config.toml
crop_scale_min = 1
loss = "softmax"
encoder_norm = "layernorm"
encoder_mlp_ratio = 4
text_encoder_norm_position = "pre"
optimizer = "muon"
muon_scale = "original"
learning_rate = 0.0093
decay_fraction = 0.2
adamw_weight_decay_other_params = 0.05
Rows from block 7 of the image encoder of a small contrastive image-text model, named by matrix and row number. Rows with one number belong to one neuron. Each number is 128 + 24 x the weight over its row's rms, rounded and kept within 0 to 255. All counts start at 0.
After each neuron's rows are labels from the 100 images, of 14976, where the neuron reaches its highest value: "responds to" is what is common among them. Only what is clearly more common there than usual is listed. The data: small charts drawn from random numbers.
# fc1: MLP up (encoder.blocks.7.mlp.fc1.weight, 512x128), inputs 0-127
# fc2: MLP down (encoder.blocks.7.mlp.fc2.weight, 128x512, transposed), outputs 0-127

fc1.172 [128 117 132 126 114  70 120 144  79 101 116 139 143 117 177  97 137 143 125 138 134 103 116 142 130 154 133 108 133 162 173 130 143  87 148 101 139 144 149 168 115 126  86 112  89 159 112 111 122 136 157 137 115 104 156 105 129 103 176 132 169 152 123 116 139 133 124 147 168 164 101 153 105 151 104 128 101 120 150  92 133 126 115 126 113 106 108 147  52 117 121 155 112 163 177 123 144 131 118 159 116 147 129 151 112 161 145 140 185 130 104 113 120 116 150 105 150  95 116 137 137  67 148 131 135 117  96 138]
fc2.172 [143 117 101 137 124 109 123 162 113 151 161 110 116 127 126 164 135 136 149 117 137 141 130 119 104 190 116 118 131 127 168  89  90  71 162  94 150 163 173 101 125 112 148 118 114 121 136 147 138 149 107 107 122  93 130 101 107 139 142  91 133 134 140 156 108  97 110 109 101 138 146 127 116 157 133 178 110  80 158 112 123 168 118 144 147 101 109 152 100 128 120 138 145 158 105 133 118 162 129 116 115  96  97 133 136 126  78 139 117 119 134 124 127 149  74 150 170 102 164 120 154 180 137 120 100 162 158  88]
responds to: dip in the middle; area chart; bubble chart

fc1.213 [135  83 129 135 152 131 134  91 136  97  52 161 118 119 133 102  98 156 166 117 133 102 100 164 142 120 142 141 106 140 128 108 166 125 119 134 128 117 113 141 119 111 124 140 160  90 127 174 140 151  98 161 119 127 163 122 124 148  44 125 120 141 137 130 163 166  80 140 155 166 108 128 122  86 159 140 177 153 130 110 148 115 146 141 141 131 121 134 195 117  89 120 158 116 116 137 131 103 130 131 138 122 134 145 131 126 103  94 120 155 126 122 125 117  81 148 106 140 117 131 112 160 157 128 135  91 103 125]
fc2.213 [129 129 136 102  89 127 155 132 148 120  85 134 133  81 123 108 142 125 143 110 138 139 116 153 130 118 157  99 144 134 142  91 101 134 132 184 142 117  97 200 113 111 122 150 109 106 104 107 167 109 144 139 154 142 134 100 172  94 131  97 121 126 116 154 130 113 177 182  86 129 134 119 101 126 136 185 116 127 118 131 107 116 121 108  80 137 153 125 164 136 138 120 144  82  83  90 147 133 144 111 116 170 116 124 142 148 140 117 133 133 100 122 133 137  99 161 153 178 148 146 162  84 145 110 113 141 119 114]
responds to: heat grid

fc1.69 [135 149 119 137 113 154 122 135 130 159 114 148 122 174 116  92  97 168 188 104 146 114 186 149 129 114 106 167 147 121 131 100 144  84 125 109 107 143 104 132 145 132 121 130 153 141  92 114 136 136 167  99 149 131 111 119 158 123 104 158 153 109  81 147 120 171 107 169 157 100 141 109  98 123 132 108 119 130 127 138 115 115 127 142 120 146  95 105 113 112  95 110 127 135 126 158 114 103  64 109  99 115  87 147  89 134 153  99 119 137 159 184 129 110  99 118  98 166 151 160  98 107 147 114 113 144 132 105]
fc2.69 [182 134 145  75 162 122 105 103 125 174 161 158 131 160 166 111 151 142 116 131 127 119 125 140 103 140 110 149 131 116 156 111 141 119 150 137 126 131 130 154 148  97 133 175  93 137 110 122 118 163 142  98 137 134 108  91 128 156  98 102 126 181 123 109 152 139 113 133  90 124 148 146 128 102 120 120 153 160 104 110 146  81 155 124 125 106 102 123 150 100 115 141  96 139  94  73 125 115 100 119  98 104 112 133 130  92 133 109 121  88 155 148 161  80 144 130 102 115 164 162 138 183 136 118 152 102 122 162]
responds to: line chart; peak in the middle; stacked bars

fc1.316 [135  95 115 111  77 118 126 137 150  84 119 145 145 117 121 133 191 124 104 116  89 182 164 156 125 149 108 137 167 124 173 103 144 120 150 103  93 138 134 107  93 103 142 153 138  88  97 136 145 121 154 131 151 114 134 136 139 140 113 141 137 111 122 154 154 149 169 177 166 167 114 105 102 112 137 135 126 128  92 133  91 120 127 146  89 129 102 116 170 144 143 124 118 123 110 106 134 108  99 133 135 144 130 167 115 100  72 149  82 180 123 135 143 132 126 119 134 102  85 108 168 126 113 133 149 117 130 101]
fc2.316 [144  81 137 117 102 117 140 173 160 147 116 155 167 142 107 167 105 122 124  74 141 121 125 121 109 135 120 115  88 100 111 171 140 119 129 122  90 112  89 143 126  95 145 153  89  85 153  97  78 156 140 117 141 119 147 127 124 142 128 111 109 157 138 179 116 130 121 126 117 111  97 102 161 159 150 120 142 126 113 141 117 137 122 122 127 184 142 154 137 126 147 115 137 106 125 103 122 176 107 116 161 112 164 131  93 126  65 108 145 152 183 101 149 131 116  99 131 181 115 141 150 157 139 116 132 137 117 140]
responds to: heat grid; lollipop chart

fc1.261 [157 105 110 154 128 119  93 125  93 120  85 128 119 163 123 156 108  98 105 132 109 134 135 141  93 110 107 110 139 113 160 131 123 107 160 130 141 119 157 140 130  79 100 155 174 128 163 174 122 107 138 149 174 136 130 129 109 187 156 129 141 169 103 132 110 110 148 172 117 138 104 114 139 177 111 145 106 129 131  82 120 124 155  83  97 122 143 154 133 101 124 129 147 150 114 120 135 128  60 131 134 109 106 119  99 131 160 136 159  90 174 171 103 127 150 139 120 132 116 175 124 125 131 109 101 151 141 136]
fc2.261 [117 110 165 124 125 158 137 160 120 113 138  92 142 176 151 162 128 107 122 115 138  90 110 109 140 144  82 127  97 136 140 150 167 128 118 147 120 113 130 152 153 126 160 119 175 141 155 162 112 146 182 121 108  97  94 138 104 100 131 120  95 138 154 110 102 141 109 105 127 125 135 129 106 100 126 126 147 177  98 157 140 139 119  90  69 103  86 125 110 149 123 182 126 149 153 124 108 147  91 101 109 125 139  91 136 126 128 126 175 107 141  80 125 127 104 117 115 135 160 128 155 108  89 129 130 177 147 157]
responds to: dip in the middle; lollipop chart; peak in the middle

fc1.466 [ 94  87 149 139 120  86 126  90 105  76 141  95 108 113 129 136 120 135 148 164 131  97 120 123 169 156 125 129 146 125 123 139 138 110 110 145 113 128 201 117 156 107 143 152 143  65 107 151 121  99 123  95 126 148 134 144 109 133 125 135 116 157 151 161 127 158 109  98 143  71 122 159 115 118 135 137 172 123 114 102  97 119 151 147 113  94 177 150 120 117 122 107 129 122 155  88 167 108 120 132 128 104 112 104  99 124 154 119 106 133 168 175 127 123 153 104 148 158 160 150 151 145  98 142 140 110  96 100]
fc2.466 [ 98  98 136 166 149 153 161 125 155 116 133 117  76 116 128 145 115 109 129 113 142  98 108 144  94 139 156 145 150  88 122 120 100 129 156 115 120 150 143 127 132 118 163 123  86 117 160 148 126 107 160 155 103 124 112 106 140 124 153 150 114 114  94 113 134 142 125 117 158 172 128 103 166 128  83 122 104 108 120 104 124 162 121 143 100 132 136  89 113 153  91 154 186 124 103 111 125 143 149 166 104 118 152 151 125 150 106 136 155 148 138 172 128  94  89 159 139 147 132  81 127 144  46 109 134 111 147 161]
responds to: dip in the middle; lollipop chart; step chart

fc1.147 [168 127 165 125 129 160 184 114 129  86 137 133 109 128 125 131 104 135  97 137  87 136 113 137 158 131 127 110 155 130 108  70 117 137 105 159 167 186 153 131 129 136 179 158 121  97 161 124 140 175 138 104 124 125  99 127 121 142 121 103  66 149  79 149 117 108 181 150 107 145 124 122 111 139 110  99  87 119 158 109  89 137 123  73  99 103 125 135 118 145  83  84 130 150 135 121 163 126  92 156 130 119 125 119 138 127 112 114 106 112 113 137 150 142 128 128 147 155 118 129 121 130 124 146 142 171 132 124]
fc2.147 [170 115 131 191 157 128 112 157 133 122 145 107 135 103  95 123 102 161 113 139 101 131 144  92 144 132  83 112 142 115 105 113 152 135 162 104 142 150 112  91 126 108 159 122 159 126 123 140 158 153 131 133 127  98 124 115 110 111 135 128 149 104 124 121 126 150 119 161 120  80 104 107 157 139 134  81 137 138 152 117 121 143 121  93 137 155 127  89 117 134 117 153 121 141 160 118 115 164  68 112 156 186 168 133 118  76 140  96  89  91 130 168 152 113 136 154 155 123 142 126 111  80 167 151 139 167 136 115]
responds to: falling; dark theme; bar chart

fc1.51 [107 133 118 142  93 167 109 136 115 117 134 120 121 112 126 113 101 160 119  96 177 128 186 139 156  86 160 148 129 100 144 157 136 165 106 129 109 104 131 156 154 114 165 133 138 123 140 120 112 132 121 126 120 157 178 110 133 121 125 116 133 104 172 107 136 100  77 121 174 178 130 119  94 145 106 142  75 119 124 133 108 161 127 124 140 131 130 122 150 139 108 137 101 126 179 112  97 148 158 137 104 145 107 118 135 129 105  92 128 154  83 106 139 174 156 122 134 125 151 148 173 109 141  93  79  86 114 119]
fc2.51 [143 130  80 150 124 156 107  98 111  97 138 128 129 130 118 138 145 147  83 184 152 119 114 118 155  99  76 151 122 133 107 164 141 138 175 112 120 142 101 115 152  94 120 109 135 124 166 172 112 121 127 136 120 147 155 150 133 124  94 153  90  93 146 107 101 107  97 149 132 109 170 105 142 122 134 128 100 119 144 133 107 134 129 111  81 120 115 143 171 128 146 131 177  91 132 168 124 131 162 161 126 164 122 136 143 160  75 156 158 119 121 121 139 158 136  87 131 141  87 153 100 130  80 116 147 118 140 102]
responds to: dip in the middle; histogram; scatter plot

fc1.150 [139  89 147 106 130  84 138 140 146 126 113  89 156 138 126 114 124 138 145 135 143 141 111 125 131 162 150 134 129 133 141 137 150 127 102 126  70 109 173 146 134 121 118 152 118 119 128 141 121 106 137 144 146 114 140 150  64 182 134  79  90 179 125 119 128 110 132 137 114 145 112 116 136 121 168 102 145 137  99 150  86 143 113 128 153 103 104 138  84 122 135 104 110 105 125 130 143 130 111 166 126 140 119 151  94 100 152 116  81 112 153 101 153 140 175 125 172  83 105 128 134  69 145 154 156 173 167 101]
fc2.150 [117 131 141 103 111 138 114 185 125  98 145  79 158 151 114  96 162 114 156 145 119 101 106 165 111 138 171 121 141 146 166 164 127 139  82 135  98 108 154 152  89 122  92 140  94 123 144 104 137 129 115 121 114 131 102  61  97 148 134 116 121 121 131 184 141 123 158  99  71 144 120 123 146 159 158 115  84 121 126 132 125 109 120 133 142 125 144 113 125  93 158 175 106 141 110 139 140 120 136 131 133 135 106 113 118 130 116 144 196 134 159 147 122 114 157 137 149 160 111  98 122 138 115 144 113 168  91 110]
responds to: line chart; one colour; dip in the middle

fc1.187 [138 133  90 135 135 120 154 154 127 129 109 148 121 134 106 125 126 137 142 121 172 123  91 177  79 113 148 118  90 124 132 178 144 167 120 114 113 147 117 138 179 163 139 131  99 142  90 129  96 154 125 100 124 147 160 113 106 121 124  88  21 111 136 128 118 131 125 193 104 120 107 125 149 143 154 132 133 103  94 155 137 124 121 133 129 131 109 137 128 148 119 142 129 174 187 113 143 137 131 144 154 123 110 129 129 132 141 105 120 107 115 149 100 107 140 116 192 119 114 130 131 116 129 101 145  89 139 120]
fc2.187 [116 101 102 147 128 133 129 136 112 117 173 148 135 116 111 115 116 144 141 108  96 151 132  81 170 130 111 140 149 147 116 118  94 126 126 101 186 116 103 141 189 161 157 114 181 123 110 143  74 100 142 154 137 156 105 143 111 136 107 104 107 133 112 130 162 103 125 123 111 106 151 147 176 166 100 112 132  99 139 155 130 136 157  96 159 119 152 114 168 124 100 128 108 100 107 148  82 146 165 129 147 155 133  95 129  81 123 166 111 170 102 139 115 121 140 128 107 162 125 109 117 101 160 106 121  96 128 140]
responds to: one colour; step chart; dip in the middle; trend: peak in the middle

fc1.376 [155 140 144 111 123 115 121 134  56  71 124 115 181 144 126 124 126 145 116 119 148 138 142 119 164 106 140 118  81 121 163 110  86 151 125 146  92 119 116 139 108  88 125 134 129 145 137 139 143  73 124 130 106 112 102 147 136 119 107 129 132 136 139 159 106 139 145 145  75  93 126 169 171 172 101 149 139 135 140 120 136 103 193 145 157  94 137 164 168 114 125 103 174 142 113 123 113 122  96 141  77 177 110 122 152 104 101 154 156 122 119 108 115 130 104 120 114 140 138 129 118 140 131 133 137 117 130 164]
fc2.376 [ 97 143 184 120 151 130 132 129 104 157 117  84 172 136 154 131 143 103 108 115 138 146 119 122 188 131 127 124 155 139 150 110 133 125 163 120 131 141 140  86 101 129 157 119 183 123 113 158 104 149 138 108 128 103 134  99 116 127 123 139 101 130 176 121 106 140 127 119 112 152 138  88  99 111  48  99 124 127 117 141  90 133 114 130 140 112 137 167 123  88 118 136 137 124 140  92 161 116 136 122 147 183 113 145  73 128 158 120 128 140 127 161 170  92  86 141 147 126 135 133 161 118 107 113 119 105 174 112]
responds to: dip in the middle; step chart; lollipop chart

fc1.480 [111  84 162 134 146 120 101 156 116 128 125 117 144 140  68 155 120 111 120 157 199 160 154 127 116 127 165 137 130  86 131 114 148 103 114 137  96 143  61 143 187 102 135 133 171 118 136 143 174 116 127 139 126 135  90 120 133 122 154  88 152 140 183  96 153 146 127 120 144 131 133 117  81 106 178 119 135 139  85 156 120 155 150 110 109 106  94 119 141 142 124 108 115 124 128 139 146 106 162 102 118 137 124 118 108 153 122  77 121 118 138 123 161 138 112 160 109  97 115 138 137 101 124 158 135 126 144 132]
fc2.480 [161 121 125 108 101 156 109  91 102 150 147 131 149 145 116 117 186 159 148 101 125 122 168 108 116 158 148 120 112 142 156 151 172 151 125 109 108 126 122 191 141 137 128 154 145  94 106 149  77 154  70  90  87 145 137 105 123 138 150 171 146 143 106 140 135 135 148  94 146 126 158 101 154  88 151 141 142 128 122  90 131 147 124 121 107 137 149 104 116 124 122 111 129 110 143  63 138 122 132 138 137 141  77 136 132 135 157 115 131 111 148  89 116 143 148 118 113 139 105  96 132 136 124  74 141 108 168 101]
responds to: line chart; one colour; dip in the middle; trend: rising

fc1.418 [130 131 136 118 123 127 142 121 124 111 132 152 133 176 137 125 133 160 158 149 100 102 122 139 149 136 140 144 120 109 145 147 142 125 138 124 119 133  69 160 154 111  98 147 168 132 113  77 100 159 152  97 130 123 121  91 148 103 124 110 121 113  98 126  91 118 153 150 176 147 161 168 125  99 145  94 113  84 153 130 143  84 118 158 102 152 134 118 105 122 120 107 197 108 145 102 128 134 130 120  90 116 126 119 115 131 132  79 113 157 153 149 107 124 137 171 119  72 128 133  90 148 126  64 105 146 162 132]
fc2.418 [120  80 131 103 148 116 126  95 134  89 169 169 159 129 138 155 145 124  77 122 162 140 119 163  98 119  87  89 116 154 119 157 105 101 141 151 136 141 126 173 128  86 136 149 131  87  91 152 127 171 140 105 144 116 158 127 135 140  98 106 129 125 116 170 168 118 115 121 118 147 107 109 151 128 121 117 132 140 102 133 129 127 141 111 137 119 181 140 132  92 159 109 124 129 128 115 135  74 114 128 153 134 200 153 142 103 151 115 109 159 123 113 143 159 118 174  74 105 111 125 129  99 103 158 122 115 135 127]
responds to: grid lines; lollipop chart; radar chart

fc1.106 [171 127 139 151 144 101 113 102 138 122 103 127 102 115 108  90  83 153 138  92 125 123 132 148 151 133 150 130  95 143  99  91 109 144  86 124 141 146  88 166 130  98 124 106 157 119 158 103 122 167 131  96 117 138 120  84  87 123  78 155 131 107 129 146 127 161 134 112 134 120  78 153 112 125 154 121 112 110 140 153 182 114 152 178  93 105 104 144 143 146  99 134 129 161 131 176 131 126 112 167 126 176 120 108 155 123 144 130 140 142 149 148 134 117 109 100 144 162 108 173 129 149 121 133 130 142  74 143]
fc2.106 [136 134 100 110 126 183 104  97 109 140 123 124 145  94 102 144 130 153 144 156 102 118 137 155  92 117 177 109 186 142 135 116 129  80 115  92 109 118 115 132 103 131  99 112 132 150 160 146 157 126 135 101 165 105  80 102 149 132 111 165 113  84 124  91 180 155 144 114  98 150 136 131 164 110 159 106 134 136 126 113 143 110 110 135 108 136 125 106 108 153 154 120 141 156 123 147 142 111 144 154 148 160 181 132 153 130  73  99 116 106 108 127 139 117 139 151 134  87 100 175 131 154 103 128 153 111 102 142]
responds to: falling; line chart; scatter plot

fc1.75 [109 135 136 124 129 133 120 140 169 138 119 171 101 147 110 174 117 152 160 127 129 154  72 120 125 140 114 118 189 157 116  89 126 127  80 130 112 157 137 119 169 126 146 129  88 141 124 151 133 107 112 144 138 152 105 131 124 128 134 139 140 119 169 107 133 140 115 149 123 138 132  87  78 112 126 117  75 166 134 122 109 158 143 113 111 150 130 114 146 165 136 140 147 120 139 112 117  87 125 125  66 119  96 195  99  77 133 150  90 148 120  93  94 137 107 159 105  86 127 153 148 142 122 112 125 110 103 137]
fc2.75 [175 123 114 150 120 141  94 153 168 127  93 112 174 131  91  96  97 120 146 128 134 115 141 109 134 108 108 137 144 108 176 155 127 123 129 153 131 124  81 159 101 105 139 151 119  98 140 121 165 136  86 116 145 122 123  98 104 135 128 121 131 144 131 167 127 154 151 154 168 115 122 138 103 188 117 178 108 133 130  95 137  95 141 109 118 159 112 118  82 104 149 147  94 122 132 157 121 179 130 119 125 134 117 106 142 183  84 141 102 109 125  87 117 122 121 114 174 138 116 147  78 114 111 143 162 112 151 133]
responds to: grid lines; horizontal bar chart

fc1.57 [138 148 150 125 118 133 112 154  91 143 116 108 161  92 123 103 122  82 134  91 165 109 110 156 134 110 163 132  99 138 111 146 112 128 132 149  96 116 115 178 121 111 147 139 125 141 162  92 119 122 117 121 197 124 106 116 146 143 146 153 138 144 115 141 176 130 148 157  79 115 162  83 123 112 128 144 173 102 125 141 116  99 141 123 165 152 104 128 139 152 148 120 150 125  62 113  96 117  64 108 110 131 123 146 145 152 122 150 125 150 125  64 123 105 158  92 119 111 147 146 119 113 124 128 152  99 146 144]
fc2.57 [184 131 121 163 114 154  98 176 104 130 119  77 143 105 151 130 137 121 120 116 147 169  86 153 119 142 129 121 142 130 147 110 140 126 176 122 145 108 133 137 143 136 163 135 116 110 156 130  99 179 108 108 136 113 141 134 154 166 111 112 117 144 128 143 143 107  70 128  96 128 113 101 134 111 146 141 112 133  99 121 134 150 112 116 132 136 128 104 154 117 148  99 133 157 120 162 117 100  76 127 116  73  99 152 148 125 111 114 148 111 192  69  90 183  95 147 124 123 122 117 165 143 104 156 139 118 116 119]
responds to: heat grid; items: three

fc1.208 [137 148 139 117 108  99 123 106 169 152 101 135  89 195  90 108 136 126 158 150 138 124 184 127 146 129 111 107 132 102 154 120 154 106 142 119 126 115  87 159 136 170 106 182 155 149  71 110 131 131 127 144 133  80 152  87 135  84 105 121 115 150 147 135  85 144 135 133 142 124 158 157 132  99 126 119 130 123 110 139 107 136 113  74 109 124 123 117  95 161 121 132 149 106 141 149 151 117 118  93 138 140 111 147  67 130 141 116 129 119 141 171 124 143 144  86 107 102 153 155 125 111 139 111 141 148  90 143]
fc2.208 [175  88 145 122 121 114 128 112 106 164 156 159 120  55 131 134 116  92 137 121 130 132 157 147 125 103 129 151  88 148 180  99 145 139 117 158 147 113 103 157 136  96 142 126 100 139 141 107 110 172 119  97 135 110 181 124 138 125 125  95 109 112 121 152 167 126 136 144 142 153 135 134 115 135 130 150  79 138 169 131 125 138 119 127 158 112 150 105 120 137 123  82  81 138 120 158  99 132 136 133 122 110 119  77 106  89 111 113 137  85 137  90 157 116 116 128 132 159 174 128 126 115 133 164 150 136 187 143]
responds to: line chart; one colour; rising; trend: dip in the middle

fc1.129 [ 62 138 131  97 141  69 120 119 118 146 116 167 110 159 143 136 147 140 107  93 156 134 142 109 133 112 118 130 132 143 156 138 111 107 159 117 163 104 154  95 116 158 136 135  91 124 162 132 137 170  85 138  97 103 155  94 180 124 147 133 160 145 117 140 165 148 136 142 167 135 132 137 139 128 123 149  98 118 123 156 142 122 101 147 135 113 106 119 125 136 107  85 135  96 109 120 160  79 127 176 120 127 121 162 135 165 137 113 133 101  72 135 156 111 145 130 137  99 125 146  67 102 104 127  97 124 140  90]
fc2.129 [130 145 157 122 153 111 156 134 112 150 110 114  85 127 109 127 168 114 128 128 100 168 151 117  88 124 162 110 117 129 111 120 153 115 186 114 138 112 136 155 137 123 135 149  83 114 124 114  91  99 130 116 106 141 106 132 171 130 129  86 156  89 127 128  92 208 126 123 152 111 139 138 138 120 117 124  73 116 111 157 139 121 155 125 136 111 122 160 120 121 168 114 152 176 101 138  89 145 109 101 139 112 144 114  92 110 157 131 128 161 134 106 145 182  97 133 138 134 118  98 154 130 115 142 116 188  90 133]
responds to: dip in the middle; stacked bars; histogram

fc1.196 [164 101  93 119 167 143 127 145 148 136 140 132 156 142 112 111 107 147 190  99  90 115 137 164 135 111 153 133 131 101 130 114  90 130 113 161 121 182 111 150  83 152 132 147 148  99 139 102 149 125 145 117 125  96 107 157 115 141 144 141 162 163 117 183 118  95 164 106 111 115 160 139 175 116 116 102  83 125 149 175 105 120 123 127 138  95 136 109 133 113 125 112 151 127 117 144 150  63 102 133  81 135 116 138 152 133 115 129 111 125 117 165 133 112 120 114  91 149 118 128 103 139 113  67 133 106 143 110]
fc2.196 [125 106 111 141 193 106 119 129 103 126 146 152 178 102 124 142 130 137 124 148 195  99 132 119 136 100 133 143  90 164 104 146 132 165 127 106  83 102 146 129 174 120 139 138 122 113  96 114 139 111 157 146 159 150 106 129 109 134 167 119 127 134  88 171 124 163  98 116  98 106 119 112 149 117 118  94 132 170 110 123 104 102  87 128 127 147 133 102 130 110 116 119 136 134 118 121 115  95 102 106 122 120 114 130 154 111 176  97 100 141 133 136 191 134 143 108 145  98 115 105 192 145 138 117 148 165 158 137]
responds to: line chart; one colour; rising; trend: dip in the middle

fc1.489 [136  96 136  91 206  98 137 134 135 132 128 126 130 170 131 128 127 149 119 130 141 134 131 145  92 155 179 158 124 127 136 123  82 118 120  96 158 154 132 132 126 178 113 150 161 141  97 129 135 152 161 135 108 123 156  91 138 120 115 127 147 101 143 117 137 101 144 169  93 134  98 119 129 151  97 163 116 110 159 136 137 153 123 129 123 113 158 116  97 110 144  80 144 137 112 135 148 123 163 150 131 150 111  92 144 122  79 121 104 100 100 129 163 148 128 111 113 127 140 183 122 140  93 130  74  94  78  95]
fc2.489 [133 164  92 130 153  84  97 151 110 143 133 122 126  98 120 109 115 147 135  67  93 145 131 139 100 111 112 142  94 125 148 128 119 107 126 159 142 116 168 125 115 120 143 109 136 154 131 178 176 103 144 119 145 156 157 141  98 109 153 129 133  95 140 159 104 116 157 126 127 158 164 137 173  87 155 131 150 164 121 194 124  87 103 114 137 102 114 116 116 142 193 110 168 123 138 129 102 126 144 120 141 160 153  90 104 158 151 122 114 145 133 123 113 105 118 134 133 101 138  88 129 101 117 142 119 129  82  92]
responds to: dip in the middle; bar chart; items: three

fc1.394 [116 174 121  91 116 110 143 139 114 113 116  78 201 109 143 108 103 134  94 102 141 111  72 139 156 126 119 121 140 157 158 118 104 156 146 140 118 117 170  93 132 115 105 154 132 121 137 125 124 125 137 157 115 128 130 155  99 128 109 127  97 160 100 133  68 124  76 137 149 138 117 112 148 165 114 139 155 177 150 170  53 153 150 130 115 128 136  68 115 147 123 161 125 119 114 137 139 161 131 119 138 148 121 150 124  96 116 140 100 128 167 107 137 117 154 138 134 128 141 126 139 167 124 141 121 151 164 127]
fc2.394 [144 152 148 132  85 146 160 142  92 116 134  79 157 160 145 130 147 111 134 115 161 169 147 125 144 129 141 133 123 131 110 133 117 113 102 159 144 143  89 115 133 155 107 113 113 142 165  97 143 129 124 134 168 136 132 137  85 152 141 132 140 147 148 155 147  91 142  83 135 152  93 104 109 129  89  83 154 124 121 134  85 148 173 143 119 134 140 102 115 135  85 108 177  81 110 154  96 145 166 117 120 155 130 136 108 135  83 143 116 133 125 119  64 165 140 168 163 123 145 100  93 133 117 110 126 107 118 103]
responds to: heat grid

fc1.456 [137 163 117 114  79 148 125  75 136 107 149 170  98 136 113 130 113 164 136 104 154 112 126 150 154 158 180 144 142 165 133 150 128 116 132 130  89 133 143 137 143 129 145 140 141 102 111 105 146 108 108 152 137 105 122  91  97  70 114 126 151 164 166 159 171 119 114 160  78  78 156 101 108 127 137 120 155  91  95 134 136 142 116 130 134 135 123 108 141 139 143 110  82 140 108 134 109 101  71 113 110 124 122 102 129 139 138 173 125 133 127  97 114  89 175 107 155 132 150 115 124 111  92 102 143 140 119 139]
fc2.456 [134 144 142 155 122 128 115 161  58 164 138 116 120 124 102 146 138 132 174 131 173 130 129 126 164  98 136 121  90 117 130 121 122 120 170  75 145 156  86 121 128 144 135 117 117 115 127 118  81 118 142 151 134 142 137  95  91 104 149  88  87 126 131 122 112 127  60 162 129 120 113 157 127 116  97 124 172 137 138 130 139 175 136 131 116 125 135  87  74 196 118 118 148 134 119 153 140 111 124 118 124  98  79 118 139 129  92 135 150 132 143 159 129 135 144 157 145 159 163 145 135 150 122 111 129  89 140 133]
responds to: one colour; rising; step chart

fc1.240 [113 155 109 123 131 150 113 128 163 134 126 111 123 140 174 179 127 119 142  85 136 119 142 119 113 135 141 122 131  82 142 104 132 152 131  87 100  91  81 153 101 127 121 163 143 112  66 146 149  96 116 117 112 115 137 124 158 102 100 116 156 145 106 130  92 132 105 110 115 112 190 122 139 136 140 129 120 122 112 105 133 155 122 104 135  93 143 107 105 130 102  73 185 135 149 140 166 111 125 118 110 148 118 138 101 189 159 137 103 121 172 145 137 127 128 166 147  77 138 110 138 119 153 110 163 158 153 125]
fc2.240 [140 101 126 125 136 159 141  82  91 149 121 142 145 148 167 129 133 133 146 167 173 141 124 135 125 102  57 158 102 122 114  96 127 128 148 129  97 157  97 154 150 109 116 173 154 147 117 114 117 156  96 120 113 157 147 122 114 119 151 123 122 127  96 157 148 131 101 149 127 166  95  98 111 135 152  79 114 129 144 121 168 136 106 128 142  95 124 190 147 123 157 153 101 147 112 151 123 153 130 135 110 133 140  87 113 131 169 110 107 183 107 105 108 128 116 112  86 141 149 121 127 123 122 150 108  80 144  84]
responds to: line chart; rising

fc1.445 [ 82 166 147 123 139 120 139 109 118 145 143 132 152  87 112  96 155 167 132 102 142  66 178 125 160 136 167 126 122 128 122 125 109 108 143 170  99 137  97 136 117 128 112 139 125 116 120 160 147 123 161 123 170 121 128 114 154 136 126 123 112 112 132 128 132 114 152 134 141 102 178  70 143 123 132 141 141 121 118 146 118 133 138  92 128  97  88 115 165 147 109 103  94 166 159 132 145 114  87  87 151 142 118 160 164 196 117 170 102 112 144 122 138 103 123 106 108 141 147 116 148  91  94 134  94 149 125 104]
fc2.445 [113 125 152 135 158 120 109 101 124 143 106 132 146 124 132 115  94 108 140 130 113 108 113 126 150 122 107 176 102 141 167 133 132 116 137  54 102 120  92 123 147 159  98 135  87 144 138 108 142 145 111 119 122 134 143 174 125 150 141 116  91 110  87 169 114 137 106 135 122 159 123 117 133 109  96 122 196 151 106 158 138  94 130 119 106 145 119  80 163 127  89 145 164 170 140 120  81 136 121 169 108 110 110 153 143  84 120 146 149 145 136 132 139 131 158 141 127 141 145 107 157 176  75 152 141 145 103 143]
responds to: falling; area chart; bubble chart

fc1.103 [106 141  92 141 154 110 123 110 140 136  98 109 126 145 134 126 124 108 141 117  94 149 126 169 119 126 138 140 134 180 122 132 116 161  94 113 114 133 141 179 153  79 140 155 115 102 138 105 128 126  74 116 118 140 148 137 123 126 125 156 150 184 171 136 106 157  95 135  94 135 115  99  99 123 109 111 109 138 105 183 111 143 129 135 143 135  62 106 173 119 121 110 155 159 137 107 155 101 130 177 165 137 135 157 136  72 126 140 180 138 129 135  94 101 151  91 134  92 126 129 111 122 108 117 125 130 159 142]
fc2.103 [116 150 122 127 147 124 127  81 148 116 124 109 142 149 120 135 111 108  94 128 138 117 151  97  97 109 130 109 109 123 135 155  98 135 177 144 112 137 118 143 125 133  93 128 104 131 140 128 126 108 143 102 163 117 129  93 141 137 147 101 186 105 124 110 113 170 140 131 142 129 199 112 128 105 118 126 119 135 112 118 153  99 146 138 141 122  70 152  96 125 184 137 104 180 107 132  95 105 154  93 132 195 157 103 104 132 112  98 132 119 163 105 103 142 122 107 161 176 156 157  92 167 156 137 130 115 152 130]
responds to: heat grid